A small image FSQ autoencoder, trained from scratch.
Model: 8.44M parameters, 48-pixel images, encoder arch convnext_v2, encoder norm layernorm, encoder activation gelu_tanh, encoder num experts 64, encoder patch size [2, 2], encoder depths [7, 7], encoder widths [64, 128], decoder activation relu, decoder widths [64, 128, 256].
Training: muon at rate 0.027, 19500 steps, batches of 192.
Rows from expert 35 of block 13 of the encoder, named by matrix and row number. Rows with one number belong to one neuron. Each number is 200 + 40 x the weight over its row's rms, rounded and kept within 0 to 999. All counts start at 0. After the name is the row's rms in percent of the matrix's.
# up: expert up (encoder.blocks.13.mlp.up, 64x64x128), inputs 64-127
# down: expert down (encoder.blocks.13.mlp.down, 64x128x64, transposed), outputs 64-127
up.0,103,205,214,167,146,182,125,198,240,188,243,208,235,145,174,176,216,243,175,203,112,211,206,179,237,263,216,202,300,254,195,194,215,174,247,254,144,230,205,195,231,235,234,222,212,179,143,204,161,150,209,150,225,264,158,151,203,307,134,204,209,222,247,235,261
down.0,098,187,164,231,256,180,195,209,158,195,180,213,157,208,156,231,250,209,200,177,234,151,205,284,213,220,148,202,139,162,183,169,186,255,176,262,256,180,209,259,278,123,195,205,199,227,257,203,104,184,150,183,200,171,212,163,208,194,189,213,208,223,260,144,141
up.1,102,243,168,207,167,192,245,198,183,233,205,191,265,220,195,195,184,216,210,201,103,162,237,225,196,232,251,175,219,210,184,197,149,166,233,238,225,226,137,229,274,208,210,209,141,166,188,233,139,235,270,144,319,277,244,196,222,187,242,237,216,210,137,163,179
down.1,091,218,159,150,151,222,172,209,188,193,244,203,190,196,231,185,193,138,183,198,192,170,191,198,168,175,306,179,162,216,184,249,213,211,139,154,163,181,187,165,209,233,313,210,186,258,267,164,202,159,170,205,185,204,234,185,170,258,142,213,195,232,197,234,222
up.2,071,187,214,200,231,215,236,165,221,181,202,193,224,250,248,92,188,227,235,196,194,225,219,198,194,126,115,130,292,182,151,208,138,154,263,241,200,191,161,114,244,214,149,196,253,253,212,194,155,228,197,157,147,264,173,191,232,224,175,223,142,283,185,185,222
down.2,076,197,213,239,259,299,203,162,264,154,161,195,248,246,186,182,194,253,177,216,176,251,194,215,229,127,189,207,236,186,141,190,117,276,199,223,157,200,241,198,164,206,152,145,182,157,218,213,177,158,246,123,209,139,150,254,256,215,201,211,166,157,186,252,193
up.3,115,193,192,223,197,185,246,260,209,169,217,256,213,208,161,185,206,232,304,281,181,226,192,197,220,119,114,165,198,188,85,265,162,195,234,151,157,229,230,188,187,196,205,248,155,202,237,226,123,217,167,175,227,246,284,191,177,227,227,195,207,217,163,261,203
down.3,113,186,226,249,113,190,235,266,202,192,140,269,143,192,147,193,207,209,182,287,199,187,287,191,180,205,125,188,214,195,265,249,229,205,238,226,211,208,181,253,268,229,179,152,129,210,133,213,250,200,231,142,184,137,167,200,163,197,145,222,222,177,150,147,198
up.4,093,272,149,159,192,163,230,177,164,161,153,108,265,169,217,205,187,229,200,190,213,215,214,177,181,284,211,203,181,227,225,177,162,185,234,230,257,238,204,252,202,236,151,189,243,102,190,230,164,199,214,177,154,286,148,137,176,255,250,220,209,155,229,170,305
down.4,095,182,187,224,149,229,270,159,210,176,138,199,158,163,164,157,259,180,211,200,129,182,179,105,252,194,235,234,201,228,302,215,192,217,154,276,307,164,185,264,208,158,155,158,150,188,182,122,233,255,185,205,148,233,216,195,184,250,169,208,192,203,186,132,196
up.5,102,194,128,170,211,151,237,282,201,145,249,230,218,182,222,236,187,157,181,208,264,170,213,258,157,211,181,188,182,240,247,232,169,153,192,150,256,260,165,149,184,165,244,234,268,260,221,213,160,242,180,153,244,285,208,211,204,163,211,254,217,204,242,174,242
down.5,102,157,193,217,203,173,159,215,219,139,177,220,188,195,223,236,287,189,187,168,174,206,242,204,198,229,190,266,275,170,118,106,195,195,151,238,195,210,183,222,164,137,190,243,149,208,310,189,255,217,164,229,242,115,223,168,142,132,187,237,228,240,170,116,230
up.6,115,239,189,203,180,226,138,164,183,246,241,169,258,281,214,154,250,174,171,224,196,202,213,203,161,200,243,139,165,169,181,229,170,156,271,187,142,298,183,197,127,134,226,194,190,198,215,264,175,225,134,179,213,270,224,179,178,169,293,180,125,238,254,204,200
down.6,138,239,164,237,267,155,211,228,137,181,162,174,188,168,176,208,193,166,149,207,199,301,193,219,166,237,197,250,212,141,168,172,242,150,259,234,110,239,212,201,222,202,165,251,139,278,191,114,177,194,297,192,150,176,228,142,163,155,185,253,130,200,110,166,198
up.7,108,223,290,149,215,127,145,231,248,253,233,213,197,168,211,179,198,182,205,189,159,198,213,177,188,246,243,182,194,196,240,237,139,155,273,250,206,169,200,230,210,182,137,279,267,207,260,97,163,165,209,111,208,310,291,206,267,288,199,171,242,154,158,210,212
down.7,091,156,241,247,332,175,216,169,194,187,164,220,228,198,179,160,188,220,184,183,209,153,178,163,174,178,143,277,233,164,110,186,232,256,147,252,222,175,199,311,225,205,249,218,196,209,144,209,138,165,247,239,165,124,157,154,180,175,187,176,237,181,210,162,134
up.8,092,147,199,148,114,218,197,205,183,147,177,197,281,214,185,211,236,183,217,180,251,205,173,147,270,191,179,242,146,180,232,180,148,183,202,226,227,188,195,165,275,164,200,219,248,176,247,191,158,148,249,146,231,251,168,283,197,154,219,241,217,159,151,156,287
down.8,082,184,244,293,183,243,192,215,190,229,140,190,176,159,144,157,163,220,257,207,123,201,153,232,239,240,190,200,234,195,236,194,213,242,211,192,252,194,234,219,202,175,196,155,149,161,203,222,252,204,213,234,253,223,210,259,149,142,234,239,289,164,108,243,242
up.9,123,211,264,88,192,183,146,193,212,218,224,260,223,200,220,197,215,236,126,167,149,243,145,206,202,178,261,233,224,146,176,210,176,165,260,208,155,223,218,100,248,181,210,144,225,157,181,212,140,229,208,209,195,294,221,290,148,239,230,197,219,178,208,229,252
down.9,095,240,184,229,190,188,301,159,294,173,223,141,153,241,215,136,175,231,255,222,280,193,171,201,230,201,217,92,246,186,207,162,174,236,208,204,212,273,179,241,248,219,212,189,195,191,151,227,161,146,225,173,168,146,173,211,200,216,245,268,250,177,207,266,193
up.10,086,211,157,117,230,237,174,195,230,199,235,167,194,121,264,214,226,234,320,188,191,213,183,159,242,227,219,223,194,236,162,188,191,219,275,144,187,216,175,197,239,186,201,233,238,167,250,230,163,201,153,200,226,284,301,130,170,221,225,219,256,157,219,195,200
down.10,088,181,161,219,190,227,231,195,200,239,179,174,244,248,218,201,199,125,196,175,189,217,240,195,219,200,197,235,197,203,177,257,256,234,251,225,201,223,178,263,279,259,239,138,261,228,198,191,287,302,304,183,191,204,144,153,239,256,298,211,182,251,139,186,228
up.11,090,173,186,154,188,141,153,198,241,240,222,151,211,147,214,217,186,177,187,215,188,136,230,164,211,255,230,243,193,138,222,201,153,142,231,205,188,158,254,223,198,225,301,167,253,260,249,148,229,172,189,140,149,307,134,256,220,262,188,210,193,211,223,214,228
down.11,115,171,265,171,224,205,139,220,181,177,154,215,276,255,114,171,174,166,141,192,171,205,239,149,198,237,151,332,230,134,165,208,179,161,233,157,239,200,175,176,169,213,116,191,229,219,213,222,189,218,232,226,177,247,197,237,185,224,270,138,210,215,130,78,132
up.12,095,256,281,158,186,217,189,218,179,200,160,207,182,194,219,157,117,212,197,154,170,195,211,155,177,237,187,236,222,216,137,254,186,153,229,151,233,229,241,199,174,213,258,194,286,200,156,256,202,203,207,85,258,299,268,260,188,234,237,262,194,203,185,190,228
down.12,095,204,170,214,204,182,191,166,193,247,204,134,180,226,207,126,284,215,220,191,215,212,232,139,202,221,203,116,140,226,286,152,187,232,217,194,250,246,187,289,211,180,152,225,228,212,205,193,89,192,166,231,231,224,189,265,204,240,221,175,248,203,167,212,169
up.13,099,176,256,142,185,105,188,221,193,169,132,180,244,286,111,227,164,214,256,258,167,294,168,210,167,183,171,252,177,248,244,160,199,234,199,228,221,185,228,196,212,204,248,269,223,246,186,212,161,215,222,118,189,251,150,140,206,182,265,218,202,223,166,118,247
down.13,080,165,186,208,252,149,281,189,144,188,204,148,158,196,263,141,162,228,206,165,219,244,238,230,209,205,133,249,231,200,170,182,214,314,182,196,249,164,191,182,210,167,197,200,210,224,195,188,187,197,177,186,233,125,178,227,248,84,159,262,207,227,237,247,241
up.14,090,167,213,209,183,228,225,174,229,243,104,199,202,243,184,178,176,203,170,212,213,157,208,205,221,231,161,195,163,203,145,191,219,205,244,144,181,212,203,193,198,179,184,205,197,219,220,188,133,216,158,121,217,254,234,250,170,195,208,209,200,221,293,149,186
down.14,094,140,231,270,205,181,193,170,224,220,154,146,245,200,116,222,191,191,197,281,198,149,153,201,172,227,221,210,195,225,225,173,135,252,180,223,210,246,235,159,186,216,162,165,186,162,203,219,227,205,236,233,244,256,130,232,259,238,138,251,139,172,264,284,197
up.15,095,265,194,251,201,211,229,209,163,229,215,198,206,104,264,196,196,233,191,247,239,210,225,163,231,161,204,180,175,198,298,198,237,157,285,278,202,238,221,154,183,157,281,178,210,238,117,196,157,201,207,153,182,286,254,137,219,272,165,178,252,218,179,201,168
down.15,114,187,192,288,220,199,220,226,295,275,119,158,192,219,165,254,210,164,235,231,153,265,174,232,195,222,170,122,224,158,219,259,291,224,148,265,184,170,226,175,296,157,162,154,115,189,232,167,244,197,251,121,194,134,169,167,198,246,139,207,165,194,209,223,164
up.16,115,256,185,184,175,174,152,200,199,243,166,203,225,252,256,212,232,178,183,278,257,156,218,219,173,202,244,285,271,206,217,149,163,227,208,221,190,225,217,214,212,253,273,210,169,218,146,242,124,263,192,184,132,300,212,239,182,179,255,263,203,198,232,176,271
down.16,113,296,136,277,161,191,257,247,220,190,226,176,144,139,224,212,147,231,160,197,238,205,205,195,172,228,237,155,259,142,189,214,249,243,197,212,168,222,199,283,164,206,177,250,168,204,155,147,247,233,276,149,253,213,162,180,180,159,153,236,251,212,252,202,201
up.17,103,210,175,174,193,209,211,219,223,178,199,156,255,180,156,189,262,189,237,178,193,175,210,246,192,258,146,136,173,180,222,183,206,206,278,172,168,157,212,186,217,227,244,224,156,190,196,169,186,159,277,98,211,295,194,279,255,182,164,300,228,277,209,232,139
down.17,117,178,159,242,257,258,225,240,250,190,176,192,194,320,146,104,257,234,255,256,187,137,258,146,184,190,207,201,202,187,258,191,197,176,120,255,213,179,215,203,206,223,221,231,139,164,153,163,182,146,190,176,81,217,186,222,220,162,199,248,228,212,265,180,184
up.18,105,267,165,177,223,161,250,227,157,270,234,199,221,226,199,197,175,106,162,179,230,170,193,250,200,219,173,205,208,200,211,135,186,169,224,231,226,218,192,104,266,209,124,169,163,226,193,207,183,232,213,151,277,262,210,110,216,176,294,199,240,239,223,223,210
down.18,098,200,213,307,169,238,221,165,156,108,177,216,219,173,198,176,243,197,217,205,218,188,235,205,188,227,179,209,167,247,274,227,235,163,249,238,202,191,225,194,250,264,186,166,156,197,218,154,213,137,267,159,149,199,150,216,169,98,279,165,231,211,229,132,251
up.19,133,192,218,241,197,146,185,198,207,221,247,150,188,241,254,237,186,153,259,177,235,179,207,160,226,202,234,164,214,196,210,271,201,213,215,203,200,223,217,278,232,155,148,189,199,164,265,218,128,157,173,143,256,296,222,239,172,158,173,262,281,196,133,207,168
down.19,110,252,178,168,260,187,247,191,237,178,176,136,178,212,182,214,235,177,240,147,127,260,169,233,230,148,158,171,183,161,168,226,176,167,140,289,224,189,154,194,205,214,262,192,186,193,302,158,138,239,246,250,184,147,180,181,184,180,199,232,201,222,285,99,152
up.20,093,218,193,198,319,202,232,248,184,198,189,217,187,232,194,196,208,226,236,193,219,171,252,223,137,211,223,161,219,150,232,232,160,269,206,231,209,233,261,202,214,92,155,185,238,203,234,219,180,197,294,147,179,249,196,224,153,235,221,241,240,184,172,244,200
down.20,095,189,233,294,183,204,187,181,197,198,183,166,246,210,195,98,254,179,166,304,116,206,154,224,198,212,161,226,244,196,200,151,175,195,207,205,197,214,248,236,206,226,244,208,170,105,203,170,274,185,208,184,159,135,200,268,199,208,181,229,168,154,208,220,239
up.21,093,192,295,154,210,123,64,237,167,225,216,150,226,299,226,198,210,184,191,169,201,167,169,149,267,224,215,176,164,213,248,214,212,195,241,231,166,245,145,165,163,219,173,194,210,137,198,206,149,178,165,160,199,283,217,135,242,247,295,229,160,183,204,146,235
down.21,103,144,242,324,239,218,190,296,127,190,252,201,214,160,228,250,287,222,126,151,183,214,166,237,216,196,161,235,188,220,156,182,221,248,150,201,170,159,153,229,246,154,209,180,99,175,279,162,201,213,209,130,208,200,215,167,253,164,203,172,186,208,149,154,216
up.22,113,188,167,154,170,149,201,201,207,298,207,184,201,254,180,244,211,139,262,185,121,202,161,256,171,241,221,190,217,174,274,159,200,207,275,230,240,216,198,169,299,209,135,178,212,166,157,255,164,219,139,163,188,279,187,212,159,123,207,233,146,244,297,165,223
down.22,100,182,209,176,174,204,251,151,214,145,239,155,227,213,295,159,137,264,238,241,218,191,235,225,198,237,183,152,194,217,233,199,239,172,199,201,161,139,285,187,191,195,181,243,164,152,183,178,177,241,226,147,122,187,237,223,143,171,265,214,188,262,211,177,227
up.23,062,217,215,153,182,258,189,202,232,229,156,212,138,141,129,237,218,197,261,186,199,151,124,238,243,233,154,209,183,223,194,179,148,246,232,165,262,181,198,274,184,216,203,269,190,213,231,216,163,224,228,159,157,233,247,185,185,152,226,172,223,223,241,159,276
down.23,080,176,238,161,248,76,229,190,150,139,237,222,172,115,210,191,158,127,243,211,167,181,278,167,249,191,207,206,186,210,274,188,161,167,253,204,245,246,150,206,227,218,222,225,161,256,145,270,120,154,137,205,175,251,197,240,186,211,206,194,197,240,218,85,296
up.24,112,192,196,216,165,167,171,213,173,191,204,184,227,145,199,199,232,220,160,300,171,168,193,212,237,175,224,232,133,235,197,174,159,194,260,225,223,213,178,217,253,151,187,226,189,236,225,182,166,228,268,222,219,332,181,281,205,218,289,243,291,175,202,231,182
down.24,079,156,217,247,236,151,130,132,271,268,214,175,207,260,166,247,262,181,247,174,144,192,120,184,250,182,167,297,209,174,208,180,234,128,222,207,168,243,195,158,213,143,212,177,150,185,272,217,240,181,199,184,209,250,222,172,275,209,182,217,236,208,182,262,161
up.25,122,237,169,273,232,231,218,184,198,266,199,227,149,163,209,212,191,221,191,206,190,160,197,184,200,231,221,101,191,195,172,151,168,192,222,153,207,223,228,278,234,148,173,223,242,218,218,225,112,199,223,116,229,259,237,180,211,156,233,209,243,182,184,168,243
down.25,115,193,207,246,208,69,217,173,186,216,192,223,228,191,204,155,218,254,107,188,226,245,184,183,226,196,215,235,183,261,208,190,161,199,233,182,155,225,155,145,121,166,310,199,177,160,136,176,203,217,207,209,175,179,205,204,199,121,140,267,164,179,244,230,154
up.26,118,174,225,173,120,164,186,207,206,232,147,239,175,211,147,192,245,256,224,193,252,125,235,190,225,130,210,178,239,214,187,158,229,204,224,253,241,196,209,102,214,241,193,127,183,219,199,279,169,220,188,85,187,266,208,240,192,212,161,230,269,84,152,243,203
down.26,114,222,184,252,154,92,199,192,114,115,171,114,242,226,211,219,263,234,198,220,225,216,196,188,238,242,185,199,194,133,188,181,211,208,226,242,148,230,213,244,319,230,176,222,121,229,222,189,160,147,198,222,212,237,151,153,176,178,123,282,235,205,238,165,210
up.27,098,200,94,168,187,204,227,154,202,148,200,176,253,211,246,271,218,217,281,173,224,176,219,222,226,190,224,144,253,240,209,139,241,238,191,186,174,228,277,190,180,234,185,194,233,228,224,216,133,217,161,105,190,309,248,203,248,225,244,236,221,256,210,235,194
down.27,070,237,247,249,115,152,136,210,149,213,233,143,251,190,154,196,241,184,220,258,221,147,256,194,154,236,197,202,217,195,199,213,218,246,157,193,186,241,171,263,198,196,149,211,168,179,155,245,189,227,188,172,190,195,181,287,132,239,222,186,242,229,245,198,160
up.28,102,216,186,153,200,227,107,257,222,225,216,201,235,223,218,326,245,175,178,162,201,168,216,168,186,184,238,168,146,240,216,221,240,212,230,231,105,230,246,164,222,206,215,234,213,314,228,190,159,186,142,180,186,239,207,201,185,184,239,204,206,233,213,306,152
down.28,091,266,142,218,185,109,256,196,171,177,173,158,212,271,123,217,191,207,205,246,173,181,248,152,238,216,191,282,229,196,209,232,265,189,199,280,254,201,226,188,198,309,174,230,153,186,114,155,133,186,239,197,189,191,155,163,216,219,199,239,219,238,179,167,216
up.29,125,231,250,226,180,160,226,204,233,259,242,251,176,184,210,181,141,177,236,177,156,154,164,195,197,190,176,215,186,242,216,206,142,188,290,150,238,166,202,240,185,219,257,208,197,168,171,222,224,205,207,164,245,256,165,120,223,176,238,202,238,143,181,241,204
down.29,118,179,267,204,200,246,202,240,194,246,126,160,302,222,151,181,202,139,252,222,269,218,202,184,244,242,189,221,239,163,199,168,247,182,207,230,148,200,269,199,247,179,184,215,231,149,205,178,144,209,231,186,199,293,206,281,167,185,209,238,167,169,124,141,143
up.30,096,278,196,154,186,184,198,213,201,219,194,201,205,192,169,200,196,165,238,248,246,202,173,193,164,235,195,136,173,161,221,149,184,145,212,205,207,234,248,248,212,176,128,185,120,292,251,160,177,177,255,128,181,292,203,248,252,187,263,257,259,215,220,132,254
down.30,109,234,185,243,178,173,164,130,159,193,162,171,189,210,237,139,196,185,216,219,185,201,258,161,168,229,203,198,250,214,185,158,232,216,246,195,258,176,158,171,255,201,209,274,224,241,226,180,257,112,165,199,185,108,193,232,224,227,188,195,174,172,217,130,259
up.31,097,262,268,179,239,254,213,221,153,219,216,217,233,198,203,149,235,227,228,221,210,210,145,253,137,224,199,201,168,214,244,246,204,258,179,181,179,213,256,209,244,183,228,155,258,183,163,296,160,215,176,171,80,265,137,143,148,203,263,272,282,219,184,176,253
down.31,106,199,192,198,283,168,192,205,235,217,115,167,199,179,99,224,256,161,138,195,162,166,149,186,210,230,200,258,155,217,147,147,195,221,181,181,250,144,222,129,230,235,197,194,170,168,275,167,104,254,245,249,189,256,173,203,246,200,214,252,160,277,250,198,173
up.32,077,158,252,190,264,147,212,156,228,216,188,262,166,266,255,206,152,189,238,174,208,229,183,209,170,206,214,138,227,141,206,172,193,211,265,231,320,208,215,165,189,132,159,178,194,218,228,214,199,196,182,114,206,263,210,126,280,165,259,253,222,220,236,225,229
down.32,079,192,221,218,201,215,155,273,264,234,236,221,170,212,155,274,228,159,223,166,204,246,137,168,214,170,169,225,203,179,140,163,183,140,157,180,213,235,148,266,186,142,154,184,239,115,229,204,244,156,237,164,182,191,214,175,176,160,228,169,144,239,138,130,244
up.33,116,245,137,222,149,240,168,200,213,201,216,179,142,231,206,188,183,145,263,181,154,258,184,199,216,207,181,199,259,179,217,138,246,160,206,223,225,225,188,164,198,155,168,277,193,233,232,140,165,221,212,130,238,264,192,232,209,156,201,239,187,181,294,204,143
down.33,109,163,170,204,141,146,214,202,202,148,240,173,172,211,172,175,236,111,216,187,219,181,180,201,207,216,207,175,203,176,206,200,240,158,199,228,136,188,167,182,222,202,214,167,189,175,201,218,137,203,196,252,156,113,149,203,177,184,160,220,179,249,242,127,296
up.34,093,207,179,186,205,212,192,177,167,262,170,226,198,214,182,141,234,221,267,223,170,222,202,190,217,243,157,244,189,212,185,197,132,206,186,194,292,197,237,216,177,202,234,286,142,150,128,269,175,233,210,133,247,286,157,268,223,179,230,253,161,158,202,215,261
down.34,092,234,153,239,234,205,209,181,194,169,200,172,122,148,202,241,184,136,203,222,175,251,171,249,234,167,204,205,211,206,282,242,213,149,191,198,274,163,199,247,157,207,213,168,201,192,197,147,147,167,276,290,191,136,171,184,211,192,248,240,156,208,152,141,207
up.35,103,113,204,163,179,193,176,275,241,196,235,215,180,197,287,207,240,213,191,225,170,180,246,178,204,143,221,126,233,195,197,193,245,190,289,266,259,233,171,197,262,260,187,227,223,152,233,202,142,118,200,148,209,275,167,215,208,260,278,217,188,132,175,200,161
down.35,088,205,195,179,191,202,163,266,250,168,202,270,256,177,186,220,205,225,245,133,213,140,259,174,190,237,209,196,220,244,223,188,255,218,262,251,161,167,214,200,137,262,224,228,208,207,109,145,186,210,227,283,230,234,178,225,125,250,140,110,196,169,267,153,150
up.36,096,238,216,130,166,204,133,200,245,192,235,243,270,169,182,200,204,193,240,219,280,182,103,232,220,195,205,204,189,194,186,222,244,224,212,187,203,185,196,172,214,185,232,205,226,212,233,175,123,207,193,175,222,260,254,245,207,211,194,266,287,99,213,154,260
down.36,106,185,171,204,158,185,176,213,238,160,228,271,184,187,203,184,187,154,217,206,231,212,216,191,191,202,211,186,204,214,283,147,265,175,279,196,214,195,194,225,228,224,146,195,177,189,137,205,87,171,133,202,221,297,283,231,216,213,167,180,199,186,89,142,188
up.37,085,234,176,217,203,227,223,171,170,249,201,228,200,188,200,196,127,179,165,224,221,181,188,179,222,245,264,200,177,174,173,226,98,242,211,147,160,286,199,144,188,208,226,211,173,272,245,203,236,166,238,148,150,313,185,172,160,217,166,266,188,188,260,225,181
down.37,095,216,203,203,180,154,237,208,253,226,241,204,202,184,118,170,234,215,198,236,168,237,208,174,124,202,149,200,163,225,270,232,167,231,164,245,172,255,180,273,213,216,225,148,138,193,168,263,273,177,201,133,139,260,155,158,232,257,212,116,218,214,142,193,188
up.38,101,221,213,190,119,190,177,260,150,151,248,180,189,210,226,203,222,238,129,234,183,206,149,190,225,277,177,238,171,232,207,167,259,229,237,215,241,171,193,143,139,209,174,224,261,255,162,254,126,167,194,113,230,274,269,128,182,241,226,188,243,232,221,150,166
down.38,133,189,172,194,252,161,199,153,159,207,176,168,235,261,185,250,253,210,185,282,259,239,179,203,146,255,169,182,155,156,225,189,232,172,192,202,186,128,192,205,210,160,232,244,179,245,317,256,215,272,286,151,215,178,162,186,181,252,148,254,222,153,230,231,186
up.39,105,261,234,136,231,211,218,195,198,205,183,260,150,193,228,202,200,222,172,178,207,199,172,200,305,232,185,168,273,170,132,212,111,142,260,213,205,143,215,263,120,195,204,212,253,199,185,225,169,156,212,220,138,301,197,235,187,257,175,271,193,214,249,193,125
down.39,077,260,180,221,257,186,231,259,235,126,158,196,192,141,170,213,277,111,184,243,183,162,198,232,243,188,180,174,233,149,206,260,133,209,87,186,175,131,256,197,223,247,222,183,192,169,222,149,176,181,233,184,197,231,258,196,213,182,217,201,183,179,213,163,192
up.40,085,219,204,141,210,196,246,288,186,208,251,171,150,189,183,181,169,215,176,178,189,198,195,189,233,207,256,147,214,252,251,180,186,175,274,183,211,165,224,159,119,227,263,182,213,183,282,171,167,130,217,194,127,245,298,201,189,176,230,171,193,280,207,230,271
down.40,109,189,195,231,213,161,224,231,200,204,258,189,225,261,194,225,280,174,196,134,194,159,111,211,206,172,198,236,191,192,184,197,241,207,228,218,139,234,209,268,168,233,184,179,136,161,145,152,193,202,235,186,198,170,203,170,201,144,213,212,242,182,159,87,180
up.41,059,197,221,156,192,203,226,280,195,168,180,237,243,160,229,268,250,237,147,211,170,245,286,169,149,186,145,178,241,203,167,190,249,214,171,125,209,230,132,156,246,171,222,216,224,182,218,246,192,170,201,144,148,275,212,215,233,178,162,215,224,221,233,193,177
down.41,069,224,169,225,209,168,161,205,68,206,192,167,203,226,165,194,177,197,196,126,190,247,210,195,189,172,237,233,162,181,189,161,226,248,231,201,188,225,243,208,135,226,221,301,240,207,196,188,212,250,126,206,257,205,189,198,103,223,165,201,193,212,220,239,210
up.42,113,210,242,245,142,217,189,264,187,146,173,182,256,226,231,231,209,243,224,211,239,182,226,224,216,226,278,121,196,239,191,162,99,212,233,247,139,186,250,166,208,116,187,141,257,228,206,182,171,246,182,118,168,226,221,246,188,195,282,220,254,252,203,204,223
down.42,098,203,223,273,160,109,169,218,275,167,183,168,251,187,225,184,308,221,142,221,237,234,189,212,197,149,289,242,187,211,197,175,187,192,160,189,154,216,162,210,198,233,177,215,144,176,150,192,171,177,171,197,268,158,244,207,198,178,214,245,159,204,147,73,201
up.43,092,236,93,247,196,224,173,227,205,191,267,203,222,210,247,259,147,198,206,197,231,167,139,242,168,191,137,230,217,245,293,222,205,215,236,239,239,207,215,179,236,190,216,241,204,111,218,220,184,196,229,164,225,274,206,133,157,226,199,224,180,191,178,223,204
down.43,108,265,245,191,134,218,258,203,294,190,157,192,157,187,235,226,215,198,202,192,191,208,205,209,175,163,144,236,183,215,231,201,242,331,195,241,202,201,132,231,127,174,262,198,176,181,128,263,149,183,218,158,192,288,247,203,182,137,199,170,205,159,236,165,166
up.44,082,231,159,184,217,115,226,202,197,235,240,201,170,276,239,250,197,267,198,224,239,172,113,166,259,175,147,195,185,179,193,255,170,230,210,131,174,179,185,237,165,207,226,169,248,114,241,184,151,194,229,163,182,258,257,152,246,146,222,209,224,177,232,184,246
down.44,075,146,154,205,265,161,223,171,192,165,248,214,160,199,245,152,223,229,193,160,197,255,148,241,172,218,153,234,188,213,165,170,146,241,232,186,241,156,253,247,188,214,251,229,163,225,214,182,143,203,271,219,171,206,244,231,203,133,227,254,150,205,216,165,152
up.45,114,229,222,204,210,248,173,219,221,194,187,247,148,141,263,132,208,178,186,228,221,207,162,214,179,185,149,203,243,206,287,216,188,223,192,210,255,153,255,175,199,174,162,205,207,186,178,178,151,185,181,122,178,240,172,237,168,142,266,277,260,191,200,278,169
down.45,127,247,258,220,173,249,211,196,274,163,140,226,213,243,275,173,152,170,225,166,204,166,224,206,172,150,230,219,168,209,263,237,205,210,199,165,153,180,153,168,201,219,229,181,160,152,142,110,202,186,228,241,174,214,242,184,194,178,198,101,91,214,181,201,265
up.46,099,146,204,187,167,168,145,218,262,165,172,203,199,214,139,245,183,255,203,170,249,159,184,236,211,141,212,240,238,176,176,219,228,215,266,233,298,185,167,177,233,193,173,148,179,194,193,170,132,158,244,264,194,291,187,241,219,191,261,276,187,201,190,235,212
down.46,095,188,149,266,226,189,250,247,261,171,177,167,171,192,216,142,203,157,146,222,186,226,234,166,263,193,246,225,240,211,200,149,128,160,228,186,198,191,242,241,171,197,274,159,187,203,167,220,136,190,160,240,172,270,262,208,185,148,234,166,197,263,187,94,184
up.47,088,174,162,234,173,253,132,181,222,222,186,156,156,231,186,201,201,234,228,229,213,200,116,189,219,218,161,242,235,239,183,204,194,202,238,270,249,261,191,215,174,135,140,228,305,163,199,228,124,166,246,153,228,308,253,190,203,181,158,196,219,245,230,188,194
down.47,092,222,168,127,232,210,141,211,124,187,197,141,145,218,255,249,249,186,94,242,154,263,179,214,205,186,157,196,212,161,184,140,152,241,251,137,234,255,223,205,149,274,186,232,205,197,253,159,176,235,197,297,257,137,265,141,205,175,234,198,226,139,166,252,158
up.48,103,234,221,145,308,87,155,189,266,195,253,164,230,166,142,139,207,175,137,164,209,232,194,210,222,197,208,206,258,186,224,228,216,188,228,180,197,198,148,180,217,149,140,288,214,223,219,179,175,214,226,153,133,242,241,240,204,299,291,174,167,255,212,248,190
down.48,116,211,197,292,237,259,228,196,252,231,178,173,127,228,210,190,288,229,278,240,72,209,162,213,179,161,169,134,224,173,266,176,266,183,192,197,223,187,170,260,285,143,203,145,180,151,235,224,200,192,190,267,184,203,199,196,224,169,158,222,238,178,189,260,188
up.49,101,191,178,154,179,122,209,224,216,287,231,281,242,241,217,196,201,230,116,201,203,185,213,174,199,268,208,210,171,193,215,234,161,203,196,167,201,182,174,221,279,204,170,187,189,205,227,204,164,208,233,116,197,277,269,193,229,257,195,253,231,165,221,222,167
down.49,116,189,192,200,224,175,249,157,143,203,230,194,172,215,156,208,153,204,242,226,236,234,197,203,222,170,208,130,289,255,217,214,255,202,257,181,244,226,220,151,278,286,237,164,146,237,141,246,67,156,177,195,147,142,171,172,247,239,233,274,225,182,236,175,261
up.50,093,201,201,222,220,213,169,215,159,227,140,163,180,252,211,250,197,200,129,200,180,166,162,186,226,227,163,153,275,146,229,149,208,213,218,236,217,209,159,219,130,251,264,140,207,154,188,202,180,253,242,193,235,302,145,191,254,156,234,208,166,155,226,221,214
down.50,088,188,259,224,205,171,250,178,176,200,183,204,167,163,210,156,156,197,197,174,172,176,210,188,233,206,215,122,180,222,209,263,212,206,252,178,155,246,204,174,109,236,230,237,228,206,179,194,179,189,180,226,229,215,190,204,259,161,170,145,123,190,156,93,247
up.51,083,241,198,133,171,174,216,219,199,205,221,201,110,216,242,254,188,219,184,217,195,242,160,101,171,254,229,195,221,289,242,198,204,195,215,248,241,237,168,244,213,211,163,205,197,183,213,180,153,221,210,159,206,262,203,177,274,131,211,188,202,244,274,210,213
down.51,115,201,218,219,244,197,154,156,181,250,199,170,113,189,187,241,239,224,174,224,214,167,168,198,182,179,210,227,217,167,157,180,289,175,172,221,208,203,220,273,118,209,222,222,174,217,281,180,171,208,180,164,166,145,178,282,223,261,131,192,259,151,236,159,192